A small audio embedding model, trained from scratch.
Model: 9.16M parameters, log mel input, arch conformer, norm layernorm, activation squared_relu, layers 16, width 192.
Training: adamw at rate 0.0014, 5000 steps.
Data: trained on synthesised sound scenes: up to three everyday sounds over a background, 26041 training examples.
Rows from block 9, named by matrix and row number. Rows with one number belong to one attention dimension. Each number is 128 + 32 x the weight over its row's rms, rounded and kept within 0 to 255. All counts start at 0. Numbers have three digits each. After the name is the row's rms in percent of the matrix's.
# q: attention query, key and value (stacked) (model.blocks.9.attn.qkv.weight, 576x192, the q third), inputs 96-191
# k: attention query, key and value (stacked) (model.blocks.9.attn.qkv.weight, 576x192, the k third), inputs 96-191
q.69 141:121176153136174190126148083163111082076133094146150142082099209106135118103155174133116151078069127088142137139102130100145108180159086115139139073168161120116090144103159120141133102049132101130142148099091108180080187103078105180177158061115062131101079155156139213110083107170114121158
q.70 086:175138117172214148161165168154122076165186078158143080129129136083139124164126176080142145101098100097112145126106113112154135137116131071113142162096141168132118181136165137132093099100176069166094180118168141114136165126131137125157144109110078080116140143135123123093107103090094151174
q.71 087:082116117126123129136133087138185113099109124157068171070080167123143141107130144099133162077099157113160055088135145111127086137126094155170184065177114119148062108097143113172131102113087154073136133105116138152113200112074117107201158052078133128152121155137143225079111114142126107141
q.72 065:099108106098096066126127148151173132126127138117059167069116097103126127109157137097105168113146139135143061078156166131148124117134091136157150084187127083174031121160147128134126139125104161100081181096169133100142177150104123084198180065076168111150143138141127182117094104126127088137
q.73 089:142145111152161137121147162162125069145122071200088100112072169147121143155127158105119148084041094112055104106130112093164106128149107102119121114129136161135107141140123139100103153075115120139111221106123117152117160114121127142167146098051097077095122149156108143086118106161109146179
q.74 083:111104101136153113116138172178127129140106128184070120087064186111142140138123145124118099082075089118072106100128161115126090125151102102141128107199149110127078146155158139117141170058105135111120237107132144162151163118118122135179166078056133117133112144169127183083105111153119122187
q.75 149:133086101115080083149111178086146182192123158120099115183146059142131136163088077116144097181172130169124124117155123150111157071114171166123115161100074141153165123159110129115129146192113143128121116169150146061176082147167157075075095200136197116161181111086121067154168160085142147107
q.76 137:120172160133182176120141086162117074061149095140157136076108201124126109098166180131101155090085127074136146150102134123150099177152083095125139090151180119111101140098146134136120108054145109138135134092107113179087174108088095179183165060110055138088077145167129183099087106160115109156
q.77 089:165139126115136167146110085097109148148140127084197124175184106121131113141133130142158109151166140150196176184122096128114175137102168148095118155100121141107190138091123095123146091159158113145131042143104095129129093114165135132060092181195106140142137144073139062163139151097118164079
q.78 119:142181168130199162108136073156104073055149114131190136084122190117125111097178185152106141096083118092118164156106123123129101187148097091121128108144187131091122146085127128131135118044156097152142125105105099168079144096101102192164155078138035124088067136170120163107095112166125118138
q.79 078:123128137112089131116103163109099193124119163080153100186177109166132166130095085178114087157172109146119166122129152142099109119116154147106111159123122124119188097133103136093153128192129106123138128170138136092145085141182160108053074196163197127120149109125146066141181167103145138128
q.80 100:104097115155120096070104068096130136090141154084082180136130089143155103155095099153193135125155185097151144072136145142126098111149179162148090076210093134173047153122131085166153161165150165147111154131129149140139115174141122083147130082170177147179124094144156115074089138135124080178
q.81 125:137134112180135143141214140132107081119145120108195149123116170151121107147140190176105068102093109059092162125097142102136107120176154108130158165075156150099180139089122117112070150069147074159194197114122108108108108139116123112154123114138105098087079083179117115118136161118103137084
q.82 118:160149161075145139176127173156140156176129113173147080133141144100111166079155123095076151142105091197115099170128098122133170156094064109103148165062169125082190104138127186112123098108107102100123080148132127135116139078108127194111130159097089122092159177080100158181170100121141179095
q.83 101:165145115141141137169191134117125097171146129115198137120136158133115148106168165176089107123096082093083125115113124112149121117161134093123159179049151150097208103093116126124063111075127080150183139132150082108096133127128119120131141144133082082069146105138091120133143126113115129076
q.84 090:119130157147099110091060111143102146110123143107098152134122082143110154107113072115170197111181182128169094096107144137151098137141124113171068087174118092139030141145162115187176104177180185128058110146133153151116156134146103097139119086159178167170163110117153124100130103119119074199
q.85 113:150129136089146150158113178152130153183119101181145082112136135088111171058161130082067158130137110197129076166126090125112160165105061123132140176071169106089190103146118193106127113115111136076101073143162133150120150078113110198118117151091093137112161181090119154179163093118132171123
q.86 112:085097113174097116087134076091111104086134163093126183127113103163141103164093102168182106103149164062122156072121153130131066109156188133141092107185088131163057148134122053161131156149162171146145163101118137137147114153138117067150128090168156131168109080176152093068098157123123065166
q.87 087:121133138047122109149082155145169177149148097166081043164165103083090127138127099084127124165150127212164115158164103141122150129064123147112153105097112114126098081149123137099160137183090139104062092128173149100147121112154165139102132170101134162104157119057096109139136119137187143091
q.88 099:150128134093155146183143181166175141164133084166141070143140169103099168097145149095077122138113077190130117179146103116111172139086085122113187168044164122094206109132121189082106101105095092095136118135144111105122127086133144171108122166079092120088154163091098135189159108116149192065
q.89 098:155148141087140133182136177153153149182124108156159089125134167104109158095159149105073126147098078180105114167129108129129163140099086115102168183052159145092218090120120182078117098098094095101139082132125092127127130101116134177108126164087072117081144162098100139183159125125126184078
q.90 118:085104112176110098081140088101137122086141144099088158138130091159137110167087111145195115114163182097144150078133161127127080100152192149138106081198083128184046148135140084148149146171153155144118181117127164119154116174160141053150128092158182155160122092158142106084081157137134085161
q.91 107:157153135086147158181150175159138129167131097162161088130132163113102158099170161104075135149102087155107124189128095116137176154108066105106152175051167131082216106130128187088102103085104088115138094138128098121115131090125127193113121168088085114074126170102111141182172110115143167078
q.92 094:152147131089156147194141168143145141183128104175162114108130168107124131095165167132073132147080084171098124150126105110119161142094083127100157176054161140088218109120110168085096102099070099104136077134124094131122137086115135186099122161101073095101140172096094154179158112128119173085
q.93 100:103103100123145167068107086111095110064097160128109154096127122143180046152112171169160107131107151106114169139160186128118112108133134144110051088180099109165052130184125086105155142113098194138153119107076114161140133116115132146134156098124125120157069135186129103099042122166163103196
q.94 087:121135102113113183095038140149108126100083138149117131093113098138133143101092153088145170147169146149154116190129171113141122135132118083158039142135111065166064083193131147110172112139128188097117065141117129167135178112162108144141135094112168159126104126154130100124089072127194115222
q.95 121:097106106156111110086127086095143115090132152098086154137131090148151100172089112152189108119156176096148143078148167124128091108141191158146106077201079131175056159126131075159148138174151161153111178111130154120151117162159150064152129099165170152170122099143138108082080151146138089164
q.96 077:133151185123178133136189079127068140115147170116156197152119179079169078112141190184122121120116118121147210180129102115100154083111156138123091124113099164140109112105146124171082096107107149140093098147114126096156157066124174120113075103164063096162113111115138133098040142185102179141
q.97 096:124134141120098180173146174214154125140139138205063136164141124146115165154125109126114126079129141165129109146099148105148132135107097121145157091119144139120112102192169169124090162136152145120160115133107174136140115077109100137121076103096190198137150114121148103123081072123136170137
q.98 085:159145083109138086080080108041110133137113083062178092109145117128122128097128106108134154205134112114105114108139099172111124159169135131122135161133156129103149159076066102116186120140117085121143125119174070130090122227121126131131180157122101084076117160128108137151210201103141087099
q.99 091:091113154120116163165173163213134134110145137208078161146112118125128110150127140144131114047113127133148130130116156093134126118102125127138143092127097145135121094186172155124067165108123149116139124110080175135177139038122128114133055093108165169168127094123148119094036085153127156143
q.100 091:140142104111093115123075157128180144130133062193085037121158080161120174122093080075122158135142170151141082100147119140154111179162111126126197146130136082113143138161173169098180139154159096115169125145156132113108106163112088151138119145115234175122134124118118122174180144092160114115
k.69 124:115133110122133110115113148116104187172111167119099091119166106162197104144089111093242134147137084117134169103161129132149114142142189126149090152136131135139092092119192147117141107140093124144102143159158151078183185164131147087119095165141171108184131112124080130153120164079092121161
k.70 072:150175125117148119113113093089067097163125102093159131118160117176117103111186221119147099136097124082148168104073106121138134168212131152129126193132172145095153116097125163130109147117123098151159150090134082137139092168117130115160171117152111112100114094167059100114167189086122105168
k.71 081:113146121117119141134162171123217164132133154152148095137100157107120163135084135078113088132121092171136139130188153126068081092094155171159158139156074108143157126159133208116112108162137153056142127132141140082136119092163137068137141087057138184119131176099124128127119141088095151107
k.72 069:144181137098137122125131149118194155111133131132148102140134180103133147119129154072073094182107114166149154120126166121071125108103103172163172123169135141141145143133078195098077116152159130077149088121136113132113113142123130094169131094125108176110152158123124146146103106141119131098
k.73 071:153135107129169077096073155077131145162134152145165102103151169165133113090125183134160090179103082111090205100154096146058091153154172188155131167147168149127145094064089180100117169134080134088151118113126127123160138081109151107163153140113121128159138158135106124118131194082071122146
k.74 073:148122106102178095082080140110133156139111154182151100108149142154136092071128195114130066171098101147083171101148130180056081138121130182136146112181153144119110134104110202093157161122085156073142112134114133108147147102087122089175133123088122140163124158144093123119096155130102145148
k.75 132:164119137139126137135141120147144073095132090152168164145101141118058145106180141161000101125113158145118104137097146121104146106115057141102161096120126122110161159151067126130116164116168130118172121111098117173085050085124113165150159117108087155075130137146160111102127102180161145095
k.76 122:102143123123122122129115145122104185162129162108086098114148116143195097146097118086255152131133106105138160110142121131159124164144192109154098158131132130146095093118190141121124090136091122140095131147142153084181202165123133086108099146160160108173132108121098136145126157076085102165
k.77 076:134128129168115137151143104144085089124142127091116156132131075144113121174142090154146176106162134125128097163105150111218177113162111081074072115083121128121116113164180070170130107125141098204118135136144083134106139147140121184083111144145126079113114086130108111152164106130171143135
k.78 114:093155125135110117133114137136098151152126159107097099106136109145190095136095118112255160121133102101133140122146124111182119157144189090154091166128144123133099086107191129120137079122104115155095130139145139102180199171137134108098083139175157093175114111129099141140137135084096105167
k.79 072:147075152136123170145134121198105074078124108182081136127124137162100139131142104181086127074150176137106060149135122145109111120120078097067131065104131135114102113115143089145165128110117133174126170133097162143104130105116120166085120133079137125138096134131172141101114103185157160121
k.80 094:109126126106106152145109117128126087098154082144116130151140083131091114113094105069044070136123147165117113154074126087127134143185016142100146119106165115137135119126096091100157182158142119121115139112123110113152081125119109197150156183125132168122132109163132092174148107093184108161
k.81 121:156167128069110115161064101084148156145163151133092117150170079099161130096147115074145194136174178172180114168175136174140154157100083141114153087153141106147062108127162136179162173134100165124126089136146109093161141163135121082068122107112171142144131103134157140138066100164174129174
k.82 107:133119136158157112096169147122118154136096168100135126105088164139165134155161161200212157124107099081115147089165130159121115090094241129149100140138092146114133135121140150142104065107119115118149144135115149140118173138143154072129115106138116095135120148101118163066130153137063140086
k.83 089:157158123098078083157103150087095138148129159166103118106113132091174125110180099108183193121119178155163129120198116196131177171096121149122128097192103114162078112136188139170128145117091157107123124133114113139155165175100138059057122089138158100168122135106146162130088158164126153149
k.84 084:101138083133112160121114130134107059119081058173124107127131155136083120127103118093061093117075123124118118101114076100092116120195084161120135125145121134118153121152100116087172151152113139111118159104100127144139116104098136186156151156114120153129120135132119123158171139111178106155
k.85 107:127132135168151128110175131135123129142079129116140112090092179158162127166156148199225167109111091082127146090172125150114106090098248123157100143144080159124148114131150139130122077095106120129155136131111143152106181126138157087099108092126108099124111172086112172062131157129089140093
k.86 103:126146114086088145159089130122137094130160086166114125154147097117088133100095103043047104127123164173143096170091119098124140170158015134098153115121153108137124124138117114124162192155139136130112133114145116120156092120120105174114140160116147169112131109156142099182127092129197130176
k.87 089:125110126158200138102177116138095141134121166080164159108101137135135100180125182180136033150121086109096176112115114109118113096127171104110075169085130124114140149102060133122063072098162113157129128138136126133117114103137151163177139140165078101102132104137095107120161156082057095106
k.88 095:141115135166158098110171124109106166148107176088137140098108149128175115163169155198207151131129114090123155106170138176131118091088239103154100140134107138119123135129138141156082079087116119141156126137127143137114159147140136085122114086151109087127117150108118146064112159142070133096
k.89 091:140116155161154104111162141131112161141110172104143141100099166124173121149157146195218157121116098104124145089172136165136117096075246128150110121140100140113112119121152145153094081081119116121153134146130141144110174143132154066126114088154120083126119155100132169065114158155078146095
k.90 105:126138121104109144157095117125130099125160101138127142154154097117093117100100102061027087148143165165130122165076122100135135164162008134103140129108167114126127133126087108119142174151152143136114117115137097118142064123115092200145159155115129153104133106158128084175131103108190102173
k.91 101:128113127152163100109154145115127163146107173105123121090107163143178132138159156187218165125118100086133131085181133174124117098090237123155114128151093151115128123124155151150096072096119115121162124147118152130117181140133152056119099089143127104139128153093126155068117157134065164089
k.92 087:129136154152129108119146138137113153143108159106130127097097166127156143147173139192213175122127097084118147095169139163128133105069242103148114135145086124125124124131174160151103071091133106132149129151124164131116188159130150054102110093150126093118122147090120186073114160147077148083
k.93 101:140117135113097132156104147163162120152133106187128077198164096158078181106113098087092133113172091169127080207085131078156153125084072090135151146067150130087169127158154156120156169158162121143137131160171132088146089100153129138108106187110145161099144123101107079149159107120177181093
k.94 088:136125085146122176130126152165137101169064102190167084133127147184083166113142107152128129106134066122151087145135079094129119105112149101142123162124101158074205119154128141118159127132131158142156122139142143148132124082161140121121108153112126134116128186097106099112188136102167172108
k.95 107:124128113111101141159097120117127097114156097148118146151159088108090123108100115068030092137137149163127113181078117089129140158162009130102134131095158108130128142136097108115145179148151138137116143117138101112149075119125098204136148159126129144111144108170124085185143100121187106162
k.96 082:155137150111154140125157146107123155067127078100091103099105191096166089130096135117101112129111128137139184161116109166082116117134118115081112182132128116136158143135112139125143108097142096131109160122150096103165146099065087137153118120165109089080059134197150169160108170156162119140
k.97 099:116116114188117062110122082094101125136172125063118098072144084170167095111136161167149122142088187053151143077160229145173091139171158135096115101170108145143095153174138091186138125111113116138185132107128158140097116172136105179113139103180085105119099107150070110095148146137134133123
k.98 094:092101109063125177138103154154127111140091138197144160163129126114081158145149132102148143096182070185117080169138050090129147120098101117146130130135124094118126081098122147057106140157123149084066137113119114165156174102163182103141131120075173149134162125086169116138091084120112121145
k.99 098:167161142201131074102118082104124145135160131079099102082140127150168092107120125149112127156073193075133183075138215163133092123155145147090121100122130160135105188155139110208149128109133108163192119125134143081104102163094069140090116145176086108131105127172106146127169161137147128115
k.100 087:077083098159095079115108124151108102170116161157124162129129068170108149151136092155153104111135116124112087096145165065177127135110152157146089066173097112115051119166142100137108130175124172130129132118127158177096105164167159153123151117098145161151176077092089086087122105110107113146